From a checkpoint of a small model that answers yes/no questions on an image's attributes: 15.5M parameters, batches of 64.
Rows from block 2 of the fusion encoder, named by matrix and row number. Rows with one number belong to one attention dimension. Each number is 50 + 15 x the weight over its row's rms, rounded and kept within 0 to 99. All counts start at 0. After the name is the row's rms in percent of the matrix's.
# v: attention query, key and value (stacked) (fusion_encoder.blocks.2.attn.qkv.weight, 1152x384, the v third), inputs 0-127
# proj: attention output (fusion_encoder.blocks.2.attn.proj.weight, 384x384, transposed), outputs 0-127
v.21 106:43 54 51 69 26 45 66 47 53 59 30 65 59 28 58 78 34 58 58 83 35 40 34 42 83 78 54 39 31 34 63 34 62 39 43 59 55 70 52 51 29 47 44 41 78 24 52 57 49 36 41 91 40 27 38 46 31 51 53 44 36 39 48 66 34 67 71 43 48 62 33 43 64 36 62 16 09 50 72 33 72 37 76 74 44 52 45 47 51 29 48 75 63 60 54 38 14 48 39 29 44 51 41 47 59 34 73 33 31 15 60 54 40 39 45 72 53 54 36 49 44 63 50 32 35 62 33 25
v.22 106:56 46 54 34 50 54 63 28 38 51 49 77 48 36 56 54 69 64 82 38 46 10 30 61 51 44 46 31 59 51 40 59 29 27 30 37 63 55 52 46 36 55 52 49 42 45 71 38 34 83 78 48 43 37 33 48 27 44 57 73 53 63 57 64 65 54 54 67 55 56 63 49 46 42 50 44 64 46 21 71 53 52 26 34 66 52 46 57 51 30 72 23 59 62 51 51 41 69 43 38 68 47 31 61 67 67 63 47 54 17 85 53 54 42 43 47 59 51 33 45 52 63 60 35 54 54 54 33
v.23 103:59 44 40 46 39 46 73 52 57 51 52 53 45 73 38 56 35 62 40 28 62 43 58 53 33 62 56 67 89 76 51 57 41 53 34 47 62 63 23 55 67 36 26 50 49 46 59 65 53 50 71 43 52 55 27 63 63 47 51 35 65 73 55 42 59 39 45 40 53 31 65 40 56 55 51 68 44 83 25 40 41 34 44 31 55 21 57 70 45 77 62 85 56 56 61 51 61 42 43 46 65 39 46 39 53 44 40 56 59 63 61 16 50 67 39 66 74 52 49 50 44 54 68 42 80 41 26 44
v.24 102:76 55 62 46 51 36 39 57 56 21 55 38 30 19 55 37 51 39 51 40 52 40 59 66 22 31 48 44 48 29 48 53 21 71 46 67 40 24 42 43 58 41 49 42 79 41 69 46 40 73 61 39 47 31 54 45 21 30 67 59 64 38 41 72 78 35 22 31 34 55 60 62 32 57 54 60 64 78 57 45 40 61 43 32 57 49 51 46 52 52 28 34 56 60 57 51 54 74 51 62 47 63 53 60 52 35 51 53 72 40 46 80 64 28 50 50 36 26 53 57 32 57 50 62 55 50 33 66
v.25 105:68 49 86 45 56 33 51 45 39 40 37 43 65 69 61 58 42 55 80 56 47 72 38 62 39 57 69 56 30 30 58 87 52 36 40 50 18 59 72 35 74 62 42 46 26 32 25 51 88 31 40 27 32 45 47 58 54 51 53 56 38 62 55 42 30 54 50 50 50 28 45 34 72 35 67 49 47 23 57 46 49 83 65 46 35 33 69 33 34 65 51 62 74 70 19 55 38 42 30 47 47 50 60 46 76 27 67 61 87 44 31 38 44 55 67 57 41 34 44 56 48 57 36 37 43 46 54 43
v.26 101:47 46 46 40 51 35 64 50 51 48 15 39 70 37 61 42 44 47 36 42 33 94 61 40 53 50 66 38 53 34 68 58 55 22 59 27 60 58 56 84 58 28 55 47 63 58 49 35 46 48 70 79 23 40 43 46 50 40 46 67 39 27 50 57 52 53 57 61 61 33 50 43 52 49 26 26 85 26 62 62 36 35 44 25 49 12 50 29 36 25 35 39 42 44 52 54 52 50 62 28 54 69 51 28 56 46 67 70 52 72 30 37 41 53 38 42 47 55 44 63 57 65 50 54 67 39 46 71
v.27 108:54 22 41 24 43 48 60 20 88 38 47 44 58 50 70 41 24 55 51 64 43 57 53 46 56 65 51 49 40 42 65 48 66 41 58 47 66 63 54 55 59 44 19 28 59 31 59 49 48 64 63 48 56 35 36 61 07 54 44 53 44 37 64 09 22 38 38 26 49 44 53 48 65 60 49 61 54 21 82 13 65 65 65 37 58 74 65 40 20 41 43 58 39 35 84 79 69 39 80 48 60 52 52 56 62 66 56 56 71 53 72 73 58 77 51 68 52 31 66 37 50 59 45 31 52 41 61 36
v.28 104:48 64 47 58 65 44 08 54 68 55 70 58 66 71 66 53 56 47 27 42 21 50 45 35 37 48 61 47 71 52 63 46 64 69 51 55 47 31 33 55 47 55 71 71 42 22 34 67 44 38 42 38 41 58 58 52 23 64 51 48 40 35 37 53 70 43 50 23 63 42 54 41 83 33 50 58 52 57 58 70 66 64 46 43 73 39 53 40 17 66 35 43 55 49 48 49 75 40 54 54 35 48 58 20 69 74 52 42 35 57 58 35 63 62 58 27 35 64 50 69 36 62 35 67 45 33 49 63
v.29 095:50 54 48 32 77 41 42 73 57 44 39 51 61 41 58 42 44 90 47 72 49 60 57 75 27 35 64 78 26 41 57 72 38 35 47 71 57 43 51 64 45 36 42 28 55 39 87 18 68 42 32 58 61 56 65 36 37 58 40 40 70 73 40 55 64 40 42 64 59 81 47 60 72 59 42 34 48 34 31 51 51 40 54 40 46 43 42 61 56 58 22 37 67 22 59 33 57 79 73 52 50 56 44 56 53 36 11 58 50 37 61 56 45 35 63 25 55 31 36 55 31 61 44 39 56 25 46 42
v.30 108:52 45 35 34 65 23 59 47 47 58 62 34 38 39 44 44 63 41 68 61 66 57 44 50 57 28 74 24 76 64 54 68 34 36 46 37 59 34 46 59 57 50 53 65 46 90 78 33 67 62 39 47 56 33 46 60 64 30 43 31 71 45 09 50 48 41 54 49 48 45 62 35 48 69 39 64 62 46 54 59 63 55 71 27 63 53 57 74 54 35 42 55 38 36 39 71 41 69 58 58 42 27 48 32 46 46 31 42 65 27 72 60 52 50 53 66 52 71 37 62 47 44 50 35 21 42 42 49
v.31 102:41 48 47 57 34 29 56 65 68 63 55 45 62 63 35 59 76 55 67 51 43 59 43 48 23 69 84 80 51 56 57 55 32 44 24 61 71 85 36 57 52 57 51 91 35 71 33 41 41 41 65 47 47 65 33 58 47 50 46 30 41 68 27 33 78 50 61 48 44 70 47 39 63 41 55 44 46 73 29 80 30 35 21 50 27 70 57 40 57 47 49 54 59 29 60 63 39 12 50 37 65 41 90 31 17 45 47 52 66 59 24 46 13 39 57 68 46 56 46 63 30 65 66 47 79 42 52 41
v.32 105:28 74 63 56 42 54 47 66 50 47 59 56 49 43 81 39 35 58 70 43 44 62 50 76 42 61 31 52 48 21 68 16 68 47 52 80 49 61 48 69 54 25 72 54 50 67 56 71 47 43 41 55 46 68 40 33 91 89 12 48 46 24 40 35 59 27 42 39 60 40 66 74 55 23 47 43 64 35 37 35 52 36 65 47 35 36 47 55 52 44 64 47 45 38 70 35 32 61 33 65 44 27 51 59 36 49 29 42 34 83 30 45 36 44 50 34 31 45 80 55 68 30 54 19 66 70 39 32
v.33 106:32 77 45 38 40 54 44 48 68 64 19 35 46 67 76 58 54 62 49 48 35 50 20 67 75 42 61 54 68 56 40 48 27 58 65 62 46 32 38 47 67 42 64 45 39 86 34 53 34 24 49 49 59 48 49 07 70 72 62 30 53 44 62 49 49 68 62 73 64 27 50 49 67 56 34 62 51 52 85 36 52 56 47 76 34 78 43 67 58 69 60 34 38 72 52 59 27 35 48 62 28 30 80 64 20 55 44 39 43 29 75 26 30 25 29 47 58 44 56 63 59 54 60 69 60 62 58 32
v.34 104:47 50 57 59 68 65 59 38 47 50 55 49 68 41 50 59 53 28 42 45 49 57 58 67 44 45 57 48 48 47 43 20 15 58 45 52 55 38 41 66 58 59 51 51 52 41 39 57 47 19 55 51 54 70 37 75 56 63 22 44 69 30 29 66 59 44 53 11 27 43 62 60 69 63 56 67 38 56 53 79 67 72 63 48 60 53 33 66 52 22 36 51 72 40 57 39 15 60 45 42 36 55 37 38 53 25 48 55 61 19 85 59 38 37 52 38 38 57 59 74 31 51 51 63 55 51 68 31
v.35 103:31 54 32 51 61 48 49 43 42 50 76 48 42 50 31 65 53 35 48 42 48 46 28 33 68 53 63 50 54 50 69 30 30 41 45 46 50 39 61 43 64 18 57 23 37 71 40 61 62 43 65 59 45 54 74 38 45 50 22 26 67 37 54 67 34 27 44 44 56 57 37 49 76 83 55 69 51 43 50 41 64 75 19 33 25 47 53 39 18 56 51 40 63 59 62 46 32 39 48 45 43 53 47 44 40 60 67 73 46 50 65 25 59 35 74 52 20 56 51 64 57 63 47 30 32 52 46 67
v.36 101:43 64 49 47 33 40 56 44 37 47 40 55 24 53 36 41 50 52 65 61 50 58 48 49 35 50 49 70 19 31 38 51 58 84 49 54 45 34 54 79 54 43 70 68 31 28 49 24 46 65 66 53 42 55 36 65 53 65 51 67 18 35 27 49 32 88 57 32 42 34 55 48 32 77 55 53 36 30 71 49 68 50 73 51 59 78 49 62 47 25 63 76 43 53 60 51 49 42 42 36 53 56 44 50 48 57 71 55 51 50 49 52 67 56 49 66 42 48 53 45 53 39 58 39 23 83 49 45
v.37 102:59 52 67 67 38 83 54 80 52 60 72 39 39 53 47 73 57 18 46 56 54 37 33 55 32 70 43 74 36 17 37 42 64 73 59 65 50 67 43 44 51 36 34 49 43 28 46 42 55 75 58 26 99 69 41 36 60 33 37 47 44 76 33 33 74 69 76 43 49 57 87 66 55 64 55 45 57 72 48 61 67 54 48 52 39 35 59 36 66 54 55 60 53 68 57 72 59 53 45 41 29 22 64 57 25 41 69 54 11 86 50 53 52 68 66 41 64 89 46 32 61 67 53 54 58 46 50 59
v.38 103:44 48 58 61 51 48 45 66 49 52 68 37 50 64 52 75 54 70 55 40 91 51 20 49 39 78 69 32 83 53 78 32 30 51 66 28 49 24 57 50 32 45 32 20 30 32 56 58 61 22 57 69 50 62 38 26 43 55 45 45 65 50 41 25 60 37 51 67 35 18 63 37 73 37 54 83 54 71 58 26 57 38 52 36 71 65 82 64 53 56 42 63 58 46 60 61 19 35 54 61 46 32 30 47 61 31 53 70 50 75 41 42 50 23 76 35 40 58 41 54 35 45 38 51 39 59 52 49
v.39 100:15 26 34 43 48 54 57 41 29 77 42 50 38 80 36 81 36 63 68 39 24 57 48 43 44 41 40 36 58 30 53 64 37 44 34 27 43 55 45 63 53 34 28 44 55 43 33 39 74 32 39 36 20 54 88 60 37 45 41 69 44 29 53 56 78 25 58 28 45 49 48 42 49 35 42 56 48 61 42 39 53 48 41 41 51 58 36 58 80 44 27 38 57 51 36 79 53 69 75 67 41 51 75 55 35 80 36 58 47 55 27 58 62 49 61 51 51 38 40 37 55 49 54 60 31 40 44 41
v.40 106:57 50 47 41 21 47 53 68 38 68 28 12 31 50 13 63 51 61 67 49 31 37 37 52 45 51 18 47 55 72 71 51 55 40 57 79 69 50 40 51 45 35 30 45 63 67 51 71 87 59 62 59 45 66 63 30 51 82 49 73 69 57 47 67 49 43 64 41 55 49 60 48 62 53 61 15 58 47 43 08 37 51 53 45 54 36 36 52 69 50 49 61 34 50 38 60 62 59 54 52 27 52 33 50 42 30 74 45 48 65 49 50 78 48 50 56 74 55 62 44 51 24 79 39 42 47 48 71
v.41 103:49 62 32 24 48 50 50 27 62 47 45 27 57 75 56 29 80 56 51 45 69 34 69 41 62 71 60 34 55 58 51 52 67 53 66 75 41 68 45 40 48 59 55 27 71 45 88 61 45 56 53 67 55 50 36 53 34 40 57 46 58 37 37 15 38 29 59 40 32 57 42 65 22 31 44 66 71 43 50 60 27 39 72 47 43 27 22 32 41 27 75 36 31 55 82 64 54 36 61 42 67 53 57 41 50 61 59 61 45 69 78 55 49 33 80 39 78 52 20 45 33 69 49 64 03 50 36 49
v.42 102:70 99 42 21 41 44 28 42 37 67 64 62 58 46 62 44 69 64 70 68 37 50 50 14 66 52 48 40 44 41 27 60 25 56 40 50 44 53 55 35 48 44 61 35 26 46 52 42 39 58 68 59 35 22 20 31 61 83 75 78 85 40 61 47 40 60 23 66 53 56 75 35 54 59 71 49 49 75 50 41 68 51 55 66 65 47 64 46 55 42 59 62 44 22 46 36 35 59 60 53 53 33 35 33 38 37 57 56 31 47 55 36 51 51 39 36 49 69 31 67 47 27 42 54 46 74 60 72
v.43 095:69 42 34 47 90 54 45 65 45 78 13 40 86 55 87 33 69 66 37 65 32 53 49 56 19 57 78 52 21 59 55 54 41 50 65 56 67 63 46 37 32 61 09 65 49 62 37 46 49 34 40 64 25 49 37 45 60 28 65 38 73 70 20 41 28 44 79 57 71 65 82 71 30 65 56 56 50 49 55 54 52 47 66 35 53 12 49 51 33 71 61 63 53 36 60 48 34 54 63 60 62 62 76 43 57 38 38 41 50 71 40 52 46 36 66 56 58 26 34 54 52 19 53 60 40 81 60 62
v.44 101:55 42 51 61 46 41 43 76 40 57 52 23 79 58 49 70 39 40 59 33 67 47 46 48 37 47 71 45 41 54 46 50 51 77 63 46 34 35 45 55 49 53 47 41 29 30 81 55 72 30 43 67 43 43 42 46 50 31 60 48 20 42 58 32 40 61 77 49 53 55 68 59 43 58 68 46 42 43 55 92 34 35 58 57 34 06 75 10 42 44 13 34 70 64 57 58 84 34 60 58 52 54 52 18 77 37 56 41 45 43 53 57 43 50 33 61 33 59 51 38 66 58 64 53 66 77 36 17
v.45 103:15 60 52 54 41 32 46 40 67 38 24 49 56 55 63 62 41 42 42 54 46 62 74 43 51 55 42 63 51 45 55 38 62 66 46 56 54 19 59 60 66 50 37 62 64 51 50 73 59 21 88 34 56 57 50 44 49 76 57 60 46 58 63 26 37 52 54 54 56 31 52 43 14 67 31 40 53 60 50 60 27 43 53 73 28 54 64 19 36 56 32 45 44 61 40 09 13 33 42 56 46 46 11 54 54 56 54 51 55 40 58 53 30 86 54 37 68 44 77 44 59 49 27 00 50 64 51 20
v.46 099:59 42 57 50 54 53 36 66 56 69 40 63 40 53 49 19 49 70 54 54 51 50 61 34 72 49 67 39 57 63 58 66 39 39 28 68 51 83 50 36 65 48 68 59 17 72 33 63 72 39 47 30 36 78 54 46 65 17 30 49 36 48 81 46 47 65 47 39 36 45 11 33 66 53 73 44 27 51 52 52 35 35 65 33 51 51 54 70 69 21 67 33 64 78 38 61 61 87 47 63 23 27 59 58 50 74 64 52 33 32 54 16 31 53 26 50 50 53 52 54 50 33 25 57 47 41 31 37
v.47 098:37 75 58 51 62 32 60 52 46 31 83 39 65 41 58 44 26 41 64 50 28 60 70 27 65 51 52 19 33 36 36 44 71 48 46 53 52 45 27 43 37 41 70 27 53 36 62 44 40 32 39 57 45 62 38 68 43 51 58 53 54 55 53 62 58 55 36 20 38 66 40 25 29 59 69 73 21 54 50 27 36 37 38 65 62 70 44 76 54 51 54 74 13 64 42 43 50 54 43 52 47 53 41 12 46 33 74 79 50 92 83 41 38 60 38 43 60 72 59 61 51 46 20 61 46 66 66 59
proj.21 096:69 72 53 55 27 49 46 67 59 60 48 26 58 71 63 55 69 53 34 62 16 57 51 37 47 39 43 66 13 40 70 83 45 62 59 34 38 28 51 43 66 52 43 86 55 44 52 56 60 54 65 34 94 60 58 45 47 76 60 34 35 57 43 52 57 56 45 69 70 67 51 47 11 53 66 39 37 57 27 57 25 08 57 64 53 48 32 34 47 50 42 70 54 35 29 30 43 49 54 64 51 39 50 61 38 36 42 70 53 57 57 52 56 48 35 61 39 67 52 49 52 41 64 66 49 65 63 45
proj.22 106:80 53 59 35 65 53 43 48 74 49 33 33 38 46 48 47 39 46 74 51 66 39 43 70 50 33 59 81 61 57 58 36 52 74 52 48 49 83 48 56 51 30 51 61 27 57 65 79 35 16 53 66 60 48 50 52 49 51 35 45 70 43 41 42 40 62 52 77 66 51 25 42 51 59 53 62 45 36 65 68 54 33 59 39 30 51 55 66 69 35 67 62 59 58 62 56 43 33 33 64 26 45 75 50 48 41 44 44 57 53 37 54 50 56 72 62 40 28 46 52 21 35 54 73 55 54 51 65
proj.23 102:51 16 35 56 52 60 49 45 71 59 41 34 70 57 30 26 44 44 48 42 43 54 69 44 29 41 64 43 55 29 57 69 41 58 76 47 40 16 40 49 26 51 51 36 45 45 63 54 53 25 37 56 78 42 74 73 55 50 62 66 47 49 64 50 39 72 54 34 48 48 73 67 73 45 65 63 29 38 86 45 63 43 61 54 54 51 23 56 66 55 36 20 46 34 70 38 45 58 61 37 21 57 52 48 28 73 30 55 45 61 51 55 71 29 67 50 31 34 48 52 54 43 43 65 64 36 68 78
proj.24 104:47 68 56 35 36 43 58 24 45 60 45 47 29 77 79 61 28 59 51 86 44 36 47 72 92 56 72 77 61 28 39 61 68 78 76 54 32 64 40 37 31 31 34 51 39 56 58 30 44 53 46 34 27 57 71 40 35 48 33 39 73 56 58 18 47 71 77 58 47 53 40 49 60 33 37 79 55 41 68 44 60 42 38 50 37 57 52 40 44 61 69 56 54 43 55 58 51 41 44 27 49 42 44 72 45 20 59 31 34 58 33 54 71 45 53 58 47 61 43 50 51 57 49 39 48 66 57 58
proj.25 099:43 66 48 25 82 44 40 38 41 54 55 61 44 32 29 53 51 42 35 37 65 63 64 46 46 62 59 51 59 52 37 52 66 36 37 75 46 57 40 51 21 36 43 36 50 36 73 82 54 40 47 46 67 51 53 63 43 39 29 30 55 50 12 69 47 45 46 50 58 65 61 45 32 52 66 31 52 37 51 33 54 64 32 52 25 55 10 60 59 50 47 72 41 45 63 31 44 27 68 53 47 57 68 39 39 52 50 47 84 69 52 19 37 38 63 20 18 43 40 32 66 66 59 41 31 43 48 36
proj.26 104:96 45 41 57 13 41 47 63 32 59 69 31 22 68 47 54 44 40 37 47 42 48 68 48 53 46 49 52 42 27 47 42 81 67 27 80 95 76 43 29 70 41 75 54 38 59 43 44 78 38 63 33 59 69 43 23 29 31 41 75 43 63 69 66 45 55 52 53 46 56 68 67 52 29 60 65 67 84 30 34 55 65 43 53 41 41 63 54 68 38 38 33 38 19 55 53 51 45 52 25 76 38 60 73 31 66 71 75 49 38 55 49 20 55 42 49 41 75 51 65 30 37 51 46 39 45 45 50
proj.27 111:39 63 50 52 59 51 53 34 60 26 72 38 66 73 45 68 66 56 34 55 52 52 83 56 46 50 55 28 62 40 31 55 60 42 43 33 45 46 43 70 26 77 60 70 38 44 20 57 61 42 52 84 46 54 51 45 57 39 49 42 39 46 76 57 53 58 58 39 63 47 50 31 45 50 59 31 54 54 52 71 64 43 34 47 17 64 43 61 42 60 56 41 26 36 74 31 38 48 77 19 55 57 69 55 76 64 54 41 58 43 59 60 44 49 57 22 43 76 54 36 47 58 51 47 59 45 36 77
proj.28 103:61 23 95 66 34 37 75 62 18 53 60 51 20 64 51 48 15 36 75 52 38 44 52 58 50 20 56 19 63 28 36 21 34 39 39 23 54 26 37 91 48 65 44 58 39 48 70 38 55 23 89 52 33 57 51 55 71 37 52 50 42 57 51 83 50 60 57 43 42 43 59 28 80 39 50 70 29 52 68 59 47 34 54 35 34 64 27 60 70 39 40 49 50 55 85 74 31 52 67 61 67 25 57 60 55 41 59 64 61 68 61 52 52 61 13 53 69 59 22 67 63 66 52 20 35 61 52 53
proj.29 102:74 58 48 68 19 70 43 58 76 51 47 38 49 49 54 72 46 63 40 50 51 66 75 43 92 03 43 65 63 44 45 69 85 44 30 71 49 55 75 50 37 52 61 41 43 68 70 33 75 62 66 37 36 69 61 43 46 39 64 48 71 56 55 51 41 56 41 45 56 57 65 53 39 43 44 47 52 62 33 42 62 55 25 77 66 46 72 34 55 50 59 71 46 49 42 35 63 19 60 45 62 53 34 40 58 41 58 71 30 53 58 58 54 79 78 61 34 49 69 46 77 23 27 55 60 65 54 46
proj.30 111:42 70 38 77 54 99 46 57 69 32 15 46 32 63 85 58 38 31 16 45 60 38 62 47 63 37 47 47 45 60 55 42 54 53 44 74 38 58 55 45 53 49 62 62 37 38 36 45 48 46 42 52 43 50 67 59 38 52 53 60 68 46 38 48 70 28 62 28 46 33 45 73 29 76 94 18 81 53 33 59 66 67 30 48 54 69 74 49 45 50 62 46 48 55 43 47 51 28 27 84 52 54 56 75 63 75 44 34 30 46 43 46 45 35 66 36 32 25 47 55 40 37 46 55 47 56 39 39
proj.31 104:61 49 36 75 89 57 43 25 48 42 39 56 73 32 64 55 55 50 82 43 34 55 55 58 58 33 20 54 87 36 33 55 52 41 45 28 57 66 49 41 51 36 65 43 27 53 41 33 45 49 07 29 53 55 27 55 56 43 28 43 41 49 57 39 41 45 70 31 46 27 72 56 34 66 61 49 39 26 57 46 49 48 75 39 83 39 58 62 49 46 79 56 66 34 41 43 69 65 49 50 53 59 59 78 36 44 59 50 19 29 51 40 52 46 74 64 59 49 43 59 47 56 21 66 58 45 52 49
proj.32 099:70 35 50 70 42 50 57 35 89 40 48 25 61 45 37 26 58 44 62 70 59 46 57 33 35 62 57 55 55 41 43 81 43 53 52 54 68 41 36 42 37 61 56 22 58 25 28 54 51 54 32 34 59 47 44 62 76 39 48 70 29 49 50 62 52 14 35 74 54 32 50 21 64 58 11 56 64 53 57 48 08 85 31 45 59 55 52 43 41 60 54 67 65 52 40 64 56 65 46 70 56 62 41 55 46 54 65 81 52 32 59 25 39 45 54 65 43 57 51 35 40 46 60 40 54 41 58 77
proj.33 103:48 44 33 57 20 62 28 53 65 67 32 75 52 34 43 30 59 48 30 69 74 66 44 49 57 47 61 45 51 37 57 42 37 41 58 73 50 45 28 43 78 32 74 55 30 39 42 77 59 61 40 43 51 40 76 66 64 55 61 63 50 63 42 29 32 40 39 52 61 69 66 63 47 72 73 60 58 34 42 45 38 63 35 45 36 69 64 83 53 39 41 45 34 33 72 47 49 56 50 64 68 50 49 20 65 64 52 45 41 53 27 83 67 27 70 33 62 43 56 57 80 67 51 41 50 50 59 50
proj.34 103:84 65 40 39 31 65 48 41 71 33 33 52 56 51 62 45 32 67 21 49 42 64 34 27 57 73 50 55 46 31 55 38 33 28 46 45 65 51 54 66 26 42 21 68 38 41 46 72 19 36 34 45 29 42 66 49 31 54 76 49 50 43 49 45 38 45 42 44 41 60 62 23 25 39 59 29 20 46 54 36 55 27 58 44 60 59 82 68 62 52 75 44 57 55 39 33 42 61 44 69 51 42 51 48 46 40 21 55 29 59 60 60 84 42 34 34 52 48 45 46 50 53 69 43 67 48 51 42
proj.35 097:70 48 39 50 30 52 58 59 61 44 59 38 73 66 45 52 52 45 51 53 49 65 55 43 39 63 31 44 26 41 52 35 41 60 23 54 34 34 52 98 68 48 32 49 72 55 75 79 58 47 62 59 50 40 52 54 65 47 46 76 26 41 60 54 52 61 52 53 45 52 39 50 34 12 30 41 63 48 65 64 43 35 57 50 25 19 59 36 81 57 37 46 53 40 53 56 48 65 79 43 42 47 58 34 83 54 40 75 38 58 33 54 57 41 08 52 61 53 66 38 41 60 43 57 20 36 48 35
proj.36 098:55 43 35 44 44 59 45 29 53 62 39 43 72 65 44 54 80 66 44 41 37 50 60 49 44 29 54 46 57 67 68 72 45 49 49 35 38 63 35 36 67 97 34 49 40 37 68 47 52 50 44 42 67 31 62 55 33 45 49 53 47 51 52 34 74 53 34 48 65 27 24 64 24 47 40 41 85 25 67 30 47 74 61 37 32 67 40 63 35 47 74 32 31 51 28 80 39 43 40 52 30 49 43 42 53 71 38 53 45 36 26 58 50 29 47 43 63 58 72 67 43 59 71 48 42 12 69 32
proj.37 106:57 63 59 41 75 44 61 52 64 21 72 66 56 48 53 41 57 66 26 42 53 27 33 48 46 62 54 82 85 64 54 48 48 48 52 56 54 72 61 26 24 56 68 54 74 69 55 41 51 60 54 54 29 49 30 44 46 48 57 09 58 62 62 72 34 45 50 64 61 37 46 40 70 56 41 12 28 22 47 55 64 45 32 45 26 49 42 40 38 46 54 57 65 43 53 69 47 47 54 57 49 44 44 54 46 33 48 43 67 49 60 55 48 80 30 56 51 44 38 57 53 39 61 65 50 48 45 90
proj.38 101:55 53 26 61 70 53 53 33 70 36 59 24 49 66 47 49 40 25 62 51 42 72 42 31 44 60 45 55 50 30 51 61 55 62 67 52 72 46 67 40 36 80 56 61 68 64 61 78 59 43 61 53 70 41 49 61 55 47 50 15 47 55 58 70 72 53 44 56 51 84 43 47 58 69 34 32 63 24 53 61 34 81 34 49 71 52 31 64 56 51 41 58 58 45 77 42 40 60 40 77 62 49 56 35 41 47 51 71 67 53 52 24 54 43 65 57 69 55 50 29 43 67 66 78 72 29 41 41
proj.39 102:42 64 39 41 63 31 26 39 68 18 54 65 49 33 32 62 42 46 48 46 52 52 46 65 70 67 54 29 31 39 60 64 35 73 58 34 51 48 43 34 24 58 68 76 78 65 21 54 74 47 86 45 51 38 27 47 67 65 70 35 65 33 51 31 49 50 55 22 62 36 14 29 49 58 43 40 40 40 64 45 41 61 44 57 21 36 71 50 45 34 42 41 26 68 40 70 33 59 64 18 52 43 52 34 39 23 34 33 51 37 52 72 37 13 24 33 16 78 62 45 46 35 74 52 58 26 53 38
proj.40 099:39 62 29 66 59 56 70 38 32 40 60 49 60 53 30 55 51 70 34 26 59 30 73 50 58 48 42 57 40 59 53 58 62 46 73 41 28 50 44 55 59 31 53 51 71 36 62 43 49 63 30 60 46 66 49 14 49 62 33 28 58 54 63 57 34 28 65 40 46 38 61 70 24 16 72 65 54 68 77 66 62 17 47 45 47 64 60 41 54 51 24 68 29 55 20 63 65 42 69 54 63 49 63 39 31 46 47 42 90 46 71 38 50 59 54 67 47 47 62 33 73 53 51 68 32 73 58 68
proj.41 096:57 57 70 65 57 54 48 66 40 54 61 53 50 73 73 56 47 21 49 45 26 66 51 79 46 53 45 37 56 38 35 48 43 54 57 33 88 46 57 42 47 82 46 84 17 35 20 59 58 57 42 79 61 65 60 72 68 07 58 26 21 47 71 19 85 35 73 53 65 20 26 72 54 35 37 53 34 57 62 40 49 35 44 75 66 50 37 55 76 52 65 70 27 65 48 24 38 45 62 46 66 35 68 48 49 48 51 53 36 74 38 37 46 67 36 44 52 44 60 49 74 35 20 45 63 70 54 31
proj.42 102:31 48 54 53 32 37 66 22 31 33 23 19 44 69 38 39 27 50 30 52 58 47 51 46 59 70 46 58 67 38 51 32 61 72 43 16 70 60 46 47 47 52 35 59 39 78 35 53 17 49 48 26 22 52 79 28 62 46 38 29 38 58 43 57 51 53 39 56 52 42 43 42 55 56 24 48 56 60 38 50 46 57 70 64 53 44 19 72 51 60 33 38 64 63 46 30 50 33 42 60 53 51 59 54 47 70 39 51 24 37 34 55 36 54 38 47 64 30 18 58 37 56 36 43 86 38 61 66
proj.43 100:40 87 73 45 47 44 53 65 63 29 38 59 37 55 48 78 60 57 58 53 68 40 65 33 54 39 39 56 58 49 31 51 30 74 40 42 65 59 49 29 40 46 53 43 16 57 83 30 63 37 49 43 60 54 39 52 38 61 44 54 56 58 61 70 68 27 42 44 46 57 47 48 48 44 32 29 42 28 47 61 64 75 38 52 34 40 42 49 23 61 66 32 30 52 81 53 49 57 68 31 44 31 90 61 58 46 13 58 69 60 36 37 71 68 57 38 33 23 61 63 63 39 24 49 50 58 39 66
proj.44 101:46 70 35 51 67 45 50 65 62 49 50 89 47 55 48 70 45 51 55 50 29 46 36 53 76 66 30 30 56 42 47 61 54 32 24 60 54 57 84 54 42 27 65 56 30 41 26 60 66 56 51 44 62 54 59 70 26 55 47 36 67 49 30 43 39 49 60 54 42 39 58 58 46 37 38 45 67 45 62 23 48 34 48 71 54 58 48 46 18 42 49 58 44 55 40 69 17 68 29 53 70 55 25 58 64 48 81 60 38 33 65 39 23 31 57 51 56 50 63 88 57 51 53 48 47 37 41 53
proj.45 098:47 37 62 39 43 49 50 59 42 51 60 39 55 22 61 66 44 56 31 64 35 61 54 33 50 55 71 69 51 44 84 50 40 56 36 56 73 71 49 50 67 79 54 50 16 57 55 59 64 36 34 29 50 71 66 71 43 68 34 49 28 22 26 53 46 24 60 64 50 65 54 53 23 71 56 49 56 49 67 52 48 51 48 71 52 34 54 60 44 38 51 63 35 42 20 38 51 82 50 61 31 57 49 38 47 74 45 30 48 38 31 61 58 34 53 66 68 35 49 46 49 73 84 54 21 36 72 41
proj.46 104:38 48 56 77 32 64 74 56 65 31 44 80 74 61 28 08 45 40 50 46 60 35 56 76 49 71 49 67 42 51 57 65 57 43 49 51 40 70 57 51 40 48 57 81 63 63 35 42 69 62 38 29 32 24 54 66 50 49 65 52 56 53 43 67 31 50 32 14 65 48 65 53 59 46 66 23 25 57 35 57 32 47 60 66 76 33 58 56 59 57 37 30 69 23 41 61 40 49 35 75 27 30 68 38 42 55 68 61 64 63 44 67 56 41 46 30 42 40 42 62 45 58 62 50 71 49 73 48
proj.47 099:60 48 44 30 43 34 36 42 35 52 19 46 54 50 38 55 73 77 58 65 60 21 55 54 10 62 43 42 51 47 60 53 52 52 30 25 61 41 24 48 33 52 56 42 58 54 53 47 41 24 23 53 49 40 52 32 58 81 64 57 69 62 74 85 54 30 58 61 37 28 38 61 32 32 69 44 51 25 59 31 44 48 62 55 64 46 48 40 34 72 69 49 28 62 54 29 46 44 07 58 35 47 24 66 59 75 49 39 65 43 47 71 51 58 33 69 47 49 26 46 56 64 63 57 55 65 48 54